python train.py --encoder_arch="quartznet" --dataset="phrases spoken by 400 fixed synthetic voices" --spec_augment=false --encoder_widths=[128, 192, 288] --decoder_width=128 --decoder_fused_qkv=false --decoder_bias="none" --decoder_parallel_block=false --decoder_positions="rope" --decoder_prefix_bidirectional=false --nesterov=true --orthogonalizer="newton_schulz_5" --cautious_weight_decay=true --batch_size=128 --lr_schedule="wsd"
Rows from block 2 of the text decoder, named by matrix and row number. Rows with one number belong to one attention dimension. Each number is 50 + 12 x the weight over its row's rms, rounded and kept within 0 to 99. All counts start at 0. After the name is the row's rms in percent of the matrix's.
# v: attention value (decoder.blocks.2.attn.v.weight, 128x128), inputs 0-127
# proj: attention output (decoder.blocks.2.attn.proj.weight, 128x128, transposed), outputs 0-127
v.43 114:21 57 58 50 19 48 70 45 39 59 69 69 28 52 55 51 42 44 54 44 63 73 46 39 72 42 41 47 53 48 32 42 44 54 55 60 68 43 44 61 29 45 57 66 48 63 50 52 49 41 47 46 65 49 38 50 67 56 42 63 43 60 46 60 44 53 27 62 93 62 84 40 38 64 58 48 19 42 46 40 44 42 37 50 50 62 53 49 44 43 63 60 52 39 55 45 68 66 48 48 55 32 41 45 49 52 27 36 43 45 43 51 45 44 45 29 52 63 44 42 50 56 43 45 69 47 59 54
v.44 099:73 36 44 39 58 38 76 41 67 36 52 39 42 31 49 47 39 50 24 26 59 37 42 31 21 57 47 55 53 49 65 60 44 59 67 55 38 52 43 31 49 49 41 62 34 54 28 39 65 65 37 57 49 45 57 37 56 46 49 39 54 34 50 61 47 34 45 45 47 56 51 47 49 39 56 72 58 46 42 51 61 44 48 55 31 38 42 57 51 58 62 50 60 64 52 64 33 45 64 55 57 57 21 28 57 64 63 72 56 33 61 68 50 47 49 60 55 45 60 68 55 45 90 47 42 47 45 38
v.45 118:70 71 58 60 43 65 47 57 18 61 51 53 51 50 49 36 66 57 70 44 26 53 64 36 64 49 33 53 21 58 48 38 38 44 49 50 41 77 52 43 51 40 30 57 44 59 62 48 42 55 57 47 47 55 69 59 56 46 53 39 43 61 58 38 56 52 38 50 58 27 28 55 69 56 40 41 50 36 70 50 58 54 48 45 66 37 60 60 64 62 48 43 44 63 44 23 61 51 49 51 63 53 65 85 46 42 33 52 75 50 13 42 43 50 60 44 41 53 61 51 51 61 42 46 50 45 56 41
v.46 095:56 52 60 47 73 58 29 46 63 27 72 82 61 60 66 47 52 41 40 47 49 55 43 57 38 46 46 35 51 39 41 37 42 55 31 34 49 60 61 50 60 32 28 63 39 35 60 52 34 50 34 47 52 45 37 26 44 37 67 44 52 42 41 32 52 46 47 65 50 35 23 60 34 56 84 63 42 54 71 57 56 55 56 57 42 43 44 39 46 45 63 50 63 48 39 57 31 59 59 47 67 48 59 47 31 58 65 54 65 54 77 51 61 45 55 57 51 46 37 58 65 59 52 40 35 70 38 40
v.47 098:32 49 30 57 50 58 53 40 47 65 34 39 53 53 43 50 57 57 63 58 70 59 37 36 50 55 39 62 39 52 47 54 44 31 57 63 55 61 54 35 53 49 61 37 57 69 79 44 60 33 63 55 33 34 40 55 46 54 45 53 20 63 51 56 33 56 59 40 34 58 39 42 47 50 57 31 49 32 54 66 37 39 42 54 72 37 52 34 61 62 58 68 51 61 24 54 56 54 38 43 34 53 57 54 68 65 35 33 69 48 47 45 55 47 57 37 51 50 62 40 55 69 68 81 58 57 23 69
v.48 112:35 71 51 42 44 81 40 41 44 64 69 78 35 46 40 38 61 40 41 45 54 32 49 40 52 60 57 36 41 64 41 46 56 51 57 44 59 57 51 94 44 58 43 46 56 45 63 61 50 44 47 66 29 49 56 72 59 32 47 56 55 38 49 45 52 36 58 47 46 38 83 42 37 38 53 37 38 53 64 62 53 62 57 59 68 69 55 57 35 44 56 25 51 61 67 41 52 48 37 50 44 48 64 53 25 39 52 37 42 40 39 72 44 44 54 52 33 54 47 42 56 54 59 54 53 28 66 58
v.49 111:39 48 80 49 36 71 63 55 43 72 69 68 44 30 46 51 47 50 55 39 46 46 53 29 40 46 73 45 48 59 41 24 37 51 63 35 52 56 55 85 42 37 46 46 45 54 39 51 32 49 50 61 61 61 49 30 49 58 46 47 57 40 63 56 34 48 40 52 67 61 81 48 36 58 62 44 52 63 64 54 47 65 49 50 51 69 40 53 41 42 54 52 68 35 67 51 52 58 54 50 53 68 66 35 37 45 42 32 34 57 52 55 38 67 55 27 58 46 34 38 56 41 53 35 55 18 65 52
v.50 097:40 51 36 59 48 46 57 40 52 50 47 42 50 66 62 66 42 58 39 53 54 67 25 48 62 49 41 49 43 48 33 36 52 57 60 56 70 34 43 63 39 65 61 65 57 48 61 27 49 47 59 62 55 35 24 51 49 40 41 52 22 55 61 45 46 35 51 46 61 40 43 64 55 61 35 59 60 33 46 57 27 60 46 53 48 37 54 11 27 54 46 75 58 56 54 68 44 81 49 42 54 54 38 64 53 70 44 52 48 48 37 46 64 18 51 41 54 61 50 45 75 55 49 56 61 59 62 62
v.51 094:59 31 44 55 52 33 57 62 75 48 19 43 52 35 40 38 52 61 44 39 51 60 45 62 49 60 67 45 41 56 50 54 52 58 44 58 39 52 49 54 47 74 55 51 54 59 20 81 52 63 42 45 45 52 91 72 34 51 59 50 55 44 47 54 68 72 43 44 29 50 60 51 73 47 67 54 41 62 48 67 65 45 53 46 47 53 41 56 41 45 51 59 28 43 34 49 56 40 54 51 44 48 57 44 51 48 44 53 60 38 75 55 46 64 43 54 61 44 35 62 59 50 44 14 23 48 51 49
v.52 106:46 53 64 39 43 30 60 61 63 72 45 48 61 43 48 61 31 38 57 47 41 37 60 39 56 54 56 49 60 81 70 43 72 33 71 45 62 46 49 79 71 48 64 60 72 41 37 50 63 37 65 63 55 55 34 40 33 46 47 69 48 48 45 51 49 37 67 51 35 49 43 48 58 53 46 61 53 59 40 52 50 57 60 68 40 75 30 47 43 59 47 39 62 43 78 67 57 29 41 48 29 57 50 37 53 17 60 47 39 39 46 37 46 51 42 52 36 55 43 53 34 42 39 58 61 37 56 50
v.53 092:61 54 57 30 73 46 45 50 52 71 45 50 57 31 48 44 37 37 61 42 53 74 47 47 58 43 73 40 67 39 52 46 29 42 52 50 62 40 59 63 63 48 47 58 59 52 20 35 75 66 59 32 46 39 44 43 50 46 22 59 50 38 41 64 59 44 38 47 55 61 52 40 55 41 63 60 53 36 46 31 38 35 52 50 41 65 64 69 45 46 68 35 52 57 49 76 51 29 43 57 42 53 68 31 51 54 44 70 52 27 77 35 44 37 56 45 39 56 41 64 31 54 40 58 61 47 44 58
v.54 081:55 72 46 45 50 43 42 58 13 59 56 32 57 61 39 64 60 67 68 50 26 28 57 42 52 37 36 56 47 62 46 50 41 31 44 45 24 63 51 74 50 29 38 50 33 60 59 26 54 43 53 47 49 55 59 49 60 57 49 53 43 53 51 59 40 65 60 63 52 62 35 58 50 63 33 43 62 52 57 48 39 63 41 45 48 39 51 48 66 58 44 33 56 62 49 31 42 50 59 25 74 56 54 69 39 54 41 40 64 75 44 44 68 63 66 49 52 42 55 38 65 25 53 69 60 42 62 58
v.55 114:67 67 54 46 55 50 44 65 17 71 66 42 47 48 41 60 49 53 55 48 62 47 68 66 59 44 42 42 44 63 59 29 34 40 42 51 38 53 42 73 58 72 25 31 37 51 31 57 48 60 58 43 45 49 63 68 51 46 41 34 48 56 66 54 57 43 71 49 53 41 49 38 68 51 35 51 51 42 61 60 60 51 40 42 53 57 67 54 65 61 52 27 28 69 37 37 72 38 48 18 62 52 54 65 26 65 44 53 71 37 48 38 55 40 51 50 49 55 46 57 55 39 44 36 52 34 56 64
v.56 129:25 57 69 33 34 59 60 50 45 60 56 40 42 21 44 49 51 40 65 56 44 40 36 29 66 50 46 55 56 42 54 53 52 46 58 33 73 39 55 93 30 57 43 61 55 56 34 45 61 37 66 50 47 44 44 38 56 40 41 60 45 40 45 47 46 69 47 48 62 59 67 34 48 63 62 30 65 38 57 33 46 49 48 68 63 71 56 58 42 38 59 41 54 27 59 56 60 57 44 57 40 59 71 59 48 47 47 39 46 21 37 57 60 45 50 45 65 61 40 42 44 63 40 71 53 39 40 67
v.57 099:49 57 40 45 22 50 49 61 40 64 37 74 60 48 52 39 55 19 55 41 47 26 41 62 50 47 58 53 45 45 52 59 40 58 40 36 53 56 69 64 49 49 51 36 41 57 45 69 63 42 33 46 47 45 62 30 36 64 78 54 51 57 50 34 55 44 74 72 61 61 49 24 41 50 63 43 58 52 63 35 58 54 45 54 69 67 68 33 47 37 66 63 48 36 47 42 29 59 74 57 63 39 50 61 84 37 44 59 54 53 61 48 66 48 51 49 47 54 43 47 50 59 25 37 41 40 45 47
v.58 079:66 64 44 49 52 48 29 45 52 45 40 20 51 60 43 64 49 67 33 56 63 68 61 44 35 43 49 56 40 59 59 47 56 62 35 61 40 22 33 79 50 54 54 36 55 37 70 18 47 46 68 43 48 63 46 62 54 59 55 27 35 60 55 60 49 61 57 25 44 54 60 51 68 34 30 49 73 42 50 65 57 45 33 56 49 43 50 43 48 69 56 46 40 69 56 62 59 37 43 33 67 50 63 43 60 42 40 44 35 46 49 34 53 38 60 46 55 61 56 50 41 37 44 74 45 67 55 64
v.59 082:40 47 48 42 38 45 68 49 65 56 44 57 54 33 37 58 45 49 40 59 57 77 62 54 58 53 27 48 53 49 47 56 79 48 61 34 68 58 60 41 27 52 60 59 46 59 55 49 55 38 49 49 70 38 36 53 53 43 35 42 36 56 41 56 48 45 54 52 69 47 54 47 35 61 66 23 47 49 53 46 34 41 53 30 61 74 44 46 73 52 34 86 48 36 49 65 63 63 29 49 39 55 58 64 55 37 40 42 45 48 25 74 42 29 42 49 55 48 51 57 45 65 49 74 52 46 44 78
v.60 101:47 20 55 30 37 39 45 71 51 60 65 68 54 62 53 50 54 54 29 39 66 56 68 70 49 47 49 49 61 58 51 43 30 48 35 54 41 56 34 60 57 50 52 37 71 47 24 48 53 71 37 28 57 46 51 40 55 63 47 33 48 41 47 58 61 32 38 53 27 50 74 63 55 39 59 50 38 70 43 55 60 55 53 30 47 70 54 52 49 58 64 58 48 37 35 49 41 44 46 57 61 41 36 34 35 66 59 55 40 51 47 39 39 53 40 73 68 49 77 47 44 50 62 16 58 46 42 53
v.61 114:23 62 51 65 46 35 54 57 26 58 68 59 61 50 50 43 55 61 73 48 34 56 56 60 52 48 51 49 23 49 51 66 51 35 53 61 51 87 49 43 38 54 50 44 34 61 58 48 13 40 45 41 71 42 46 66 52 57 57 38 58 51 45 58 53 54 40 58 41 40 54 56 47 56 45 24 46 27 67 47 59 37 40 37 73 31 58 48 50 63 41 63 40 45 41 25 51 74 54 52 57 52 51 53 54 38 41 52 56 41 39 71 45 54 53 30 44 57 50 51 46 52 82 34 50 50 29 53
v.62 112:36 32 80 38 42 65 64 43 66 61 63 64 27 57 55 53 48 43 49 44 55 40 66 59 45 48 55 53 59 59 47 40 54 48 46 26 52 48 64 47 53 49 56 45 30 34 45 41 35 47 30 50 67 53 37 24 49 53 59 60 65 40 28 52 57 50 64 60 57 48 75 41 26 39 63 62 26 64 51 46 57 48 60 42 57 74 37 61 43 44 56 36 64 46 59 38 42 45 60 79 60 57 34 45 37 48 57 72 44 51 64 44 22 49 50 42 52 55 40 46 31 52 47 25 51 42 63 65
v.63 089:63 57 55 66 82 76 25 59 56 45 34 39 41 30 42 47 37 52 47 50 59 54 66 48 49 57 66 34 82 34 35 45 54 56 66 48 40 22 51 56 69 62 56 45 73 55 48 53 46 47 33 53 23 44 38 45 37 51 38 36 57 54 59 46 64 51 56 45 57 34 30 63 52 44 60 68 44 50 52 38 48 55 58 39 43 55 31 56 57 42 69 35 49 62 52 58 41 18 36 35 52 49 67 53 29 66 50 67 62 61 42 36 55 46 62 51 47 48 56 47 47 37 38 43 57 41 59 52
v.64 147:37 44 69 48 42 48 53 48 69 68 49 50 45 61 59 67 52 48 34 48 63 43 43 70 48 51 80 74 64 51 50 55 42 56 42 33 57 54 35 48 49 50 48 59 63 44 32 35 33 62 44 53 61 47 39 63 50 57 64 36 40 46 47 60 39 52 44 63 51 53 69 54 36 53 76 73 43 63 46 39 46 56 62 60 20 29 45 44 46 38 85 47 71 51 62 77 29 54 49 63 49 55 52 41 35 42 69 43 36 44 45 60 45 63 36 52 59 44 41 53 36 48 35 41 33 72 55 35
v.65 098:52 59 42 48 66 32 58 46 67 62 36 38 65 65 33 69 41 47 15 47 51 59 43 27 54 65 69 63 41 49 51 49 49 52 39 62 37 47 38 65 56 44 54 60 73 59 25 41 48 56 42 45 45 41 50 47 42 42 44 36 49 56 42 45 67 52 44 35 36 64 40 59 49 42 44 54 54 55 39 53 34 64 47 61 83 54 55 68 29 59 55 49 49 52 49 47 74 41 18 54 50 49 50 50 73 67 44 31 71 49 42 52 63 31 43 50 45 66 47 59 42 67 35 36 56 52 58 74
v.66 099:39 44 44 41 59 83 38 49 28 39 58 71 50 51 54 38 50 34 37 47 65 47 46 40 52 58 56 54 49 69 44 47 32 47 45 37 39 46 52 44 37 68 38 64 51 54 44 62 63 58 44 60 43 56 77 52 54 23 61 34 24 39 58 51 60 42 61 57 42 38 38 55 41 41 60 47 29 47 55 57 79 40 46 49 45 26 64 55 74 35 59 52 39 50 38 45 48 48 63 43 53 33 72 30 72 53 42 59 72 43 48 51 33 45 63 66 49 53 61 55 69 62 59 59 53 58 22 54
v.67 099:57 58 76 56 45 34 56 58 59 53 41 32 45 42 42 65 55 48 44 47 38 60 62 51 45 58 39 53 52 41 65 66 47 48 59 33 33 58 59 22 48 37 53 58 56 40 27 56 24 53 51 45 53 63 90 51 41 75 59 61 74 58 57 68 44 51 65 52 58 51 66 50 51 63 60 30 42 67 48 56 36 69 47 35 46 66 52 42 32 54 63 43 48 52 31 57 35 64 46 50 53 54 46 41 35 38 29 34 55 53 52 30 59 51 44 23 67 48 45 75 37 33 47 56 47 49 53 50
v.68 083:58 37 42 21 30 61 41 37 50 74 51 53 42 50 54 57 49 45 43 36 50 60 47 48 60 55 66 53 22 57 38 58 38 54 34 39 55 88 55 60 50 47 62 47 53 51 76 55 47 52 46 68 54 54 72 50 65 58 47 26 63 28 54 48 72 37 57 52 46 41 42 40 57 47 70 42 47 46 38 55 33 53 46 70 31 56 68 40 60 42 45 56 61 40 54 47 50 56 55 61 43 53 53 54 55 24 55 43 30 58 38 80 41 47 75 60 58 42 63 54 34 63 55 57 41 35 70 48
v.69 106:52 50 49 37 61 28 60 41 43 44 56 64 51 58 61 65 54 63 24 48 78 57 33 48 53 50 61 74 31 31 49 42 54 60 25 46 27 50 60 48 46 51 32 59 69 42 37 57 40 36 50 61 56 52 61 60 32 44 34 27 55 51 66 70 57 41 27 43 45 61 31 36 61 62 63 61 50 55 37 56 65 45 44 57 38 32 42 46 53 52 53 51 72 61 51 53 59 40 47 63 31 57 50 50 46 42 50 43 25 47 35 76 31 54 63 54 61 69 43 53 34 53 40 42 68 51 61 56
proj.43 124:68 66 59 33 62 51 51 45 88 41 39 22 64 44 40 57 35 48 55 55 58 41 43 53 57 61 38 65 59 41 63 48 67 57 37 52 40 53 70 46 45 26 47 74 59 36 58 46 52 49 58 55 49 41 71 76 39 56 23 42 40 29 43 56 64 64 47 51 46 54 55 36 49 56 26 48 47 49 32 66 49 37 46 55 41 36 36 46 56 33 52 21 59 57 40 66 39 55 51 50 50 51 52 40 42 67 75 27 64 55 50 52 58 63 52 65 26 51 44 54 46 47 65 52 55 59 56 42
proj.44 104:31 39 60 52 59 50 19 21 33 67 58 42 48 80 46 45 74 59 80 37 51 47 59 39 62 50 60 39 60 61 54 58 65 42 49 48 49 39 56 54 35 53 50 67 44 60 61 66 50 48 50 39 43 57 45 67 70 49 46 42 26 52 53 67 37 45 46 49 33 53 32 34 77 40 51 38 58 35 62 48 57 55 58 64 45 46 52 68 51 62 55 36 34 32 74 41 64 41 34 63 40 46 56 56 50 48 42 53 41 42 63 49 58 42 49 51 50 41 40 34 60 53 65 65 38 36 40 72
proj.45 116:63 62 19 49 51 53 78 56 42 45 32 40 53 25 56 58 31 60 26 45 59 40 58 58 56 46 53 49 72 40 64 53 50 47 53 65 45 26 48 40 45 65 45 21 54 26 48 38 28 50 41 62 42 37 54 48 55 52 62 57 60 43 51 54 33 48 56 48 67 60 72 41 25 51 54 43 65 76 48 32 34 42 49 56 53 53 61 43 42 51 48 86 59 37 51 47 43 60 41 40 51 46 35 38 56 55 60 43 50 66 30 53 48 47 56 60 73 59 48 49 45 57 43 29 44 65 42 57
proj.46 089:37 52 39 69 44 49 60 49 22 33 62 58 59 57 50 42 45 77 53 50 45 47 66 56 21 40 58 50 63 32 43 45 56 34 55 50 54 51 53 59 57 65 61 14 62 54 57 73 52 58 55 51 44 56 60 39 24 47 43 41 57 53 58 51 46 67 46 41 48 32 60 36 60 58 59 46 65 51 44 40 45 41 31 41 71 38 46 55 35 76 52 54 31 43 65 34 64 50 47 47 48 40 67 80 64 44 31 46 38 65 51 52 49 55 52 40 76 72 59 45 41 51 55 47 73 41 51 45
proj.47 097:68 60 52 49 43 50 33 55 33 63 64 36 47 50 56 46 47 29 58 43 40 39 49 41 54 69 48 42 35 54 61 48 58 72 56 60 56 35 48 37 49 56 33 62 23 48 22 46 41 47 49 51 52 41 58 63 59 35 37 68 79 36 51 52 60 45 30 62 56 49 66 37 57 44 49 42 59 50 48 38 44 59 45 16 38 45 47 72 58 48 28 39 58 51 73 53 39 66 55 65 70 49 25 36 44 55 47 39 57 23 39 55 44 66 65 56 68 36 48 59 67 46 50 34 53 53 65 42
proj.48 113:78 39 34 58 20 38 35 68 62 11 62 30 33 72 72 69 45 57 60 44 50 44 43 53 65 48 45 77 57 38 54 39 58 49 47 55 46 57 46 26 74 47 65 52 43 51 45 56 69 66 61 51 50 52 55 39 52 43 48 54 71 50 49 50 58 59 55 47 48 38 40 62 46 47 55 45 36 48 39 59 57 50 66 42 30 43 42 42 37 57 52 52 48 40 38 54 77 64 58 58 48 38 53 35 24 44 38 34 46 50 35 58 49 52 54 63 48 49 55 81 41 46 49 49 34 64 52 42
proj.49 109:82 38 61 67 46 40 45 52 75 20 35 38 60 86 43 61 38 52 43 62 61 49 46 49 48 42 43 67 47 27 54 58 64 40 31 56 53 57 55 28 55 33 57 61 81 45 53 43 67 53 58 50 39 36 61 60 47 48 45 36 47 52 34 51 38 66 46 58 41 35 34 39 57 51 54 39 46 58 32 56 58 29 43 52 44 43 55 39 40 66 56 34 51 48 33 62 50 46 57 53 43 45 52 61 52 49 63 45 58 67 57 62 62 40 39 67 35 56 34 70 41 59 51 61 75 70 48 50
proj.50 087:39 62 59 32 57 60 56 30 43 58 72 43 36 29 57 31 36 51 57 40 38 31 44 39 50 42 50 55 38 41 53 56 62 44 42 64 57 72 57 51 49 30 42 58 59 34 37 58 44 34 52 51 51 42 69 47 51 62 27 61 67 32 76 64 76 41 16 64 58 46 64 43 51 62 50 53 47 41 51 49 63 43 60 62 39 54 45 73 51 56 38 31 48 42 50 50 41 46 49 56 56 41 53 39 53 52 48 61 72 31 47 56 43 79 63 43 40 53 63 50 35 32 47 44 60 33 73 41
proj.51 107:39 40 50 54 43 54 48 43 55 76 61 47 53 43 54 41 61 43 42 58 67 73 48 38 41 51 43 45 46 75 36 49 21 39 63 55 53 59 35 67 43 68 40 59 58 46 93 41 27 50 58 53 61 66 38 55 47 54 60 52 43 63 60 33 44 34 51 54 40 63 44 84 53 61 52 54 34 21 53 25 54 36 57 45 44 43 36 38 65 57 69 57 46 45 58 49 41 44 54 38 44 68 50 60 46 48 57 60 48 75 53 39 51 54 43 32 35 50 65 31 70 40 48 58 52 49 54 42
proj.52 099:65 33 66 38 37 38 33 37 66 35 27 45 36 64 47 41 74 53 53 61 41 53 41 64 57 45 47 68 59 47 19 63 42 66 49 49 46 60 45 57 62 34 67 39 44 70 60 78 66 73 48 56 52 52 44 36 67 51 64 46 52 42 32 37 57 39 52 44 54 56 34 72 34 51 50 63 36 42 59 61 49 65 64 46 61 65 66 45 59 32 29 42 43 55 17 56 48 55 67 45 56 60 52 52 28 50 35 49 33 57 41 53 56 46 53 57 41 51 52 65 51 56 32 54 40 50 43 59
proj.53 095:65 38 48 60 53 40 20 31 53 58 44 41 71 58 41 64 75 59 54 53 66 66 52 55 44 56 56 57 62 45 50 58 38 50 58 43 36 39 55 51 41 58 52 43 45 40 63 60 37 55 57 59 57 52 46 67 35 42 64 57 30 52 24 42 33 58 54 29 39 55 38 48 82 55 55 27 61 48 56 48 63 46 45 59 61 41 49 68 52 49 30 47 58 50 60 31 27 76 51 45 45 53 46 66 40 41 35 22 48 57 56 49 56 59 40 47 54 45 31 33 85 61 65 53 54 68 51 60
proj.54 081:62 52 39 41 57 37 66 69 39 38 49 63 40 54 50 38 61 55 41 51 60 29 31 55 53 35 70 53 37 33 64 51 66 59 40 65 49 55 61 24 63 37 53 29 61 52 18 44 54 57 43 49 46 44 75 43 65 54 63 42 63 61 56 57 40 40 60 46 66 43 64 41 33 42 40 51 60 66 49 54 43 59 67 57 54 73 57 59 22 60 30 68 66 50 45 50 69 62 49 51 37 42 49 33 60 43 52 58 34 42 63 60 44 37 58 52 34 61 46 66 50 60 25 42 29 60 50 57
proj.55 116:53 52 46 57 62 36 58 53 50 52 51 58 39 40 54 60 46 73 43 52 65 52 54 58 45 56 71 61 54 53 50 52 45 44 45 74 45 71 49 40 57 45 68 62 58 27 28 17 44 50 40 76 45 39 58 44 31 28 46 52 54 65 50 62 32 39 58 46 62 83 49 58 41 43 40 53 56 49 45 47 36 43 53 55 61 58 39 46 30 53 45 81 76 56 40 36 60 57 44 52 33 54 39 27 60 25 31 35 45 49 39 56 56 48 22 58 53 31 48 53 64 49 49 49 42 67 49 42
proj.56 116:84 48 52 45 48 50 32 47 90 49 54 27 56 86 60 50 46 53 46 38 61 41 32 26 62 45 58 66 50 45 49 61 45 79 42 50 47 48 50 22 39 32 50 51 46 49 65 45 56 52 42 72 47 49 55 54 58 46 49 62 38 34 52 50 56 58 61 57 41 62 35 63 55 60 43 45 31 57 37 55 58 47 52 51 22 44 57 49 61 50 20 41 61 62 43 57 23 47 66 54 42 48 48 45 43 55 56 53 58 42 59 53 45 55 33 49 27 41 48 68 54 35 56 34 66 59 53 53
proj.57 090:42 35 48 54 45 53 33 69 52 34 53 48 63 50 43 47 45 49 60 64 45 64 53 42 40 51 40 40 45 43 58 63 49 45 43 51 54 56 36 68 35 52 47 48 44 47 53 51 22 61 48 56 34 56 60 68 53 55 57 60 40 64 73 42 37 34 45 23 16 26 30 52 53 51 59 62 65 61 49 45 62 59 83 53 31 57 53 43 57 58 61 46 31 53 70 41 49 40 55 71 47 57 53 30 52 59 38 70 47 67 35 66 31 50 31 44 24 71 73 53 52 42 53 61 51 54 61 57
proj.58 071:64 60 51 52 47 51 75 48 48 84 55 53 52 26 65 37 64 46 53 53 46 40 43 50 60 57 57 39 41 61 48 58 30 40 50 64 42 68 49 22 50 41 45 52 49 60 38 35 52 35 49 45 74 65 40 41 64 46 57 59 60 57 59 60 47 59 62 67 61 56 57 62 55 27 39 35 56 71 46 34 42 57 76 43 46 66 51 41 29 25 29 63 72 52 43 48 30 50 65 56 54 43 42 55 41 48 63 49 71 34 61 64 28 52 57 59 54 42 52 54 54 67 39 28 52 45 66 62
proj.59 080:51 58 66 47 57 57 30 38 63 44 63 09 45 34 50 43 45 48 56 71 59 26 39 51 63 51 36 64 40 39 59 64 56 58 56 52 45 34 47 60 43 37 39 58 28 59 53 68 35 67 39 59 62 56 75 71 60 60 46 63 61 42 46 53 56 47 50 56 37 38 41 54 45 55 45 50 44 33 39 49 50 53 51 43 54 21 55 62 69 51 33 31 65 48 53 55 44 34 63 39 44 44 29 32 47 72 62 46 58 36 46 19 66 54 59 51 63 52 49 38 62 69 48 42 59 67 58 51
proj.60 104:30 38 52 61 63 57 48 29 65 57 44 49 44 38 55 70 58 49 46 38 57 69 33 56 35 59 49 58 68 41 44 28 50 43 57 55 65 42 57 44 39 58 58 83 51 37 67 44 67 54 61 48 47 39 36 78 27 50 28 47 46 47 36 52 53 51 54 47 64 58 39 46 56 45 44 51 52 39 50 50 51 46 50 69 48 37 36 57 48 56 72 34 38 51 49 67 54 53 30 46 24 41 45 70 37 50 70 31 60 75 50 42 60 44 54 58 41 46 44 33 80 53 50 63 50 53 35 22
proj.61 104:49 51 43 45 48 57 50 63 54 33 49 27 41 35 42 61 48 39 56 47 58 51 39 58 72 70 47 51 78 51 58 53 52 75 59 55 51 12 39 55 49 47 52 64 40 36 33 46 57 61 57 45 38 33 56 74 39 58 41 52 50 57 46 40 47 24 32 71 58 50 53 37 44 50 42 52 54 64 30 63 43 54 50 45 52 51 52 55 58 69 45 50 65 35 45 63 64 38 36 46 45 54 27 40 71 84 61 58 66 53 16 28 67 63 53 55 57 50 38 58 53 55 58 43 50 54 47 40
proj.62 121:24 37 50 50 37 42 33 54 65 26 25 50 67 62 36 56 42 54 53 40 40 50 32 54 56 46 56 68 64 36 56 53 44 47 48 33 33 39 58 63 32 37 78 57 59 53 55 60 81 56 48 57 55 40 48 64 30 50 52 48 43 54 45 64 41 57 49 47 33 53 11 54 68 51 45 71 47 48 41 62 40 48 45 62 42 50 63 37 67 42 42 36 46 51 51 72 66 46 42 62 41 55 60 59 45 57 34 49 46 66 67 65 56 28 36 58 46 50 45 41 40 52 55 67 72 59 47 36
proj.63 087:52 41 42 55 35 18 57 38 33 56 54 70 68 70 60 46 43 53 46 56 48 53 67 39 38 35 57 56 37 51 46 43 32 25 39 35 37 63 70 38 38 58 60 51 62 63 41 34 30 55 54 45 64 61 54 48 48 49 49 52 68 50 53 46 38 58 64 40 36 49 58 61 54 34 49 42 63 36 54 24 61 55 34 59 60 51 58 48 33 59 36 56 53 63 54 39 35 51 56 58 42 43 71 85 48 27 55 30 37 49 73 52 49 44 39 58 64 57 39 52 56 53 53 49 77 66 31 56
proj.64 138:45 34 40 67 21 35 36 43 59 49 58 58 86 63 52 53 45 41 81 47 49 47 43 45 51 48 45 39 34 50 66 56 53 54 24 69 55 68 54 37 57 59 43 58 59 33 53 33 41 41 40 54 39 51 33 59 42 54 54 51 61 57 63 44 54 62 37 46 34 40 68 42 61 27 37 21 49 54 65 53 40 52 24 54 92 26 66 54 53 51 46 53 57 56 57 43 49 54 48 45 45 43 49 60 61 53 48 74 51 63 57 76 51 56 46 50 41 50 47 37 38 43 64 49 43 41 53 51
proj.65 088:56 33 47 39 32 46 58 37 27 43 45 24 40 45 65 37 44 53 68 73 48 69 51 56 66 28 36 23 53 39 45 51 35 57 51 54 38 50 46 11 43 50 54 46 27 54 59 27 44 69 48 53 33 55 35 69 62 40 51 60 71 40 35 58 41 41 51 51 62 32 70 46 81 43 65 55 38 36 50 56 44 48 45 45 49 56 35 41 55 56 46 57 58 66 65 60 40 39 71 57 49 56 53 51 55 42 75 51 38 46 48 71 51 49 47 49 47 50 53 49 52 60 53 41 63 69 47 48
proj.66 117:71 52 56 66 41 51 53 50 79 61 58 49 38 35 29 62 48 60 20 49 70 47 48 50 46 51 41 45 58 36 61 47 57 49 48 61 54 62 52 62 32 67 52 61 56 52 55 67 67 46 55 58 47 48 73 59 22 51 41 39 36 67 50 58 46 33 40 46 42 19 41 65 47 43 57 68 64 62 68 54 64 45 48 49 49 34 49 56 38 23 58 42 53 47 54 51 35 67 29 60 29 47 41 65 16 49 62 44 41 75 50 47 55 25 50 53 52 47 46 37 53 40 64 43 42 38 47 45
proj.67 087:27 39 55 64 43 47 41 32 60 31 56 51 49 49 47 61 45 54 48 55 32 81 54 30 41 35 48 56 46 52 53 44 47 42 36 57 56 49 49 57 59 33 26 43 56 41 56 43 75 67 39 55 54 66 34 62 70 43 70 33 53 41 44 19 57 54 59 67 51 54 45 43 60 29 49 59 50 52 43 37 70 54 49 70 49 36 49 61 76 55 54 55 42 41 74 63 56 33 73 57 58 50 50 58 62 66 30 83 36 47 47 48 40 57 56 47 29 59 42 41 45 60 39 63 45 38 45 54
proj.68 086:54 52 51 64 58 37 25 42 68 39 49 50 49 49 54 47 62 54 26 58 70 34 53 57 49 49 43 54 55 44 65 28 49 55 55 59 54 76 52 66 52 70 56 59 22 40 43 57 64 44 49 66 33 38 55 50 39 48 57 62 34 69 44 58 47 41 63 41 48 57 22 44 33 46 75 43 48 50 56 44 55 54 48 47 52 46 48 74 32 65 64 54 38 54 55 49 58 55 41 37 41 55 29 65 65 48 19 69 42 40 45 24 26 51 28 39 50 49 30 48 45 62 56 77 56 47 55 51
proj.69 096:53 53 63 48 28 35 30 38 75 26 41 40 42 32 27 52 73 44 53 41 47 70 60 53 50 46 45 30 43 45 49 62 52 38 60 52 58 42 52 32 36 65 52 49 46 62 59 43 69 73 50 49 22 67 50 55 67 74 68 59 38 43 67 46 45 55 69 54 61 45 64 63 43 37 48 55 51 64 56 41 45 66 57 56 75 29 55 54 40 35 54 61 46 46 55 75 43 54 60 46 48 32 52 48 43 45 22 67 35 57 39 47 57 46 57 47 33 39 44 32 60 44 68 50 53 39 53 42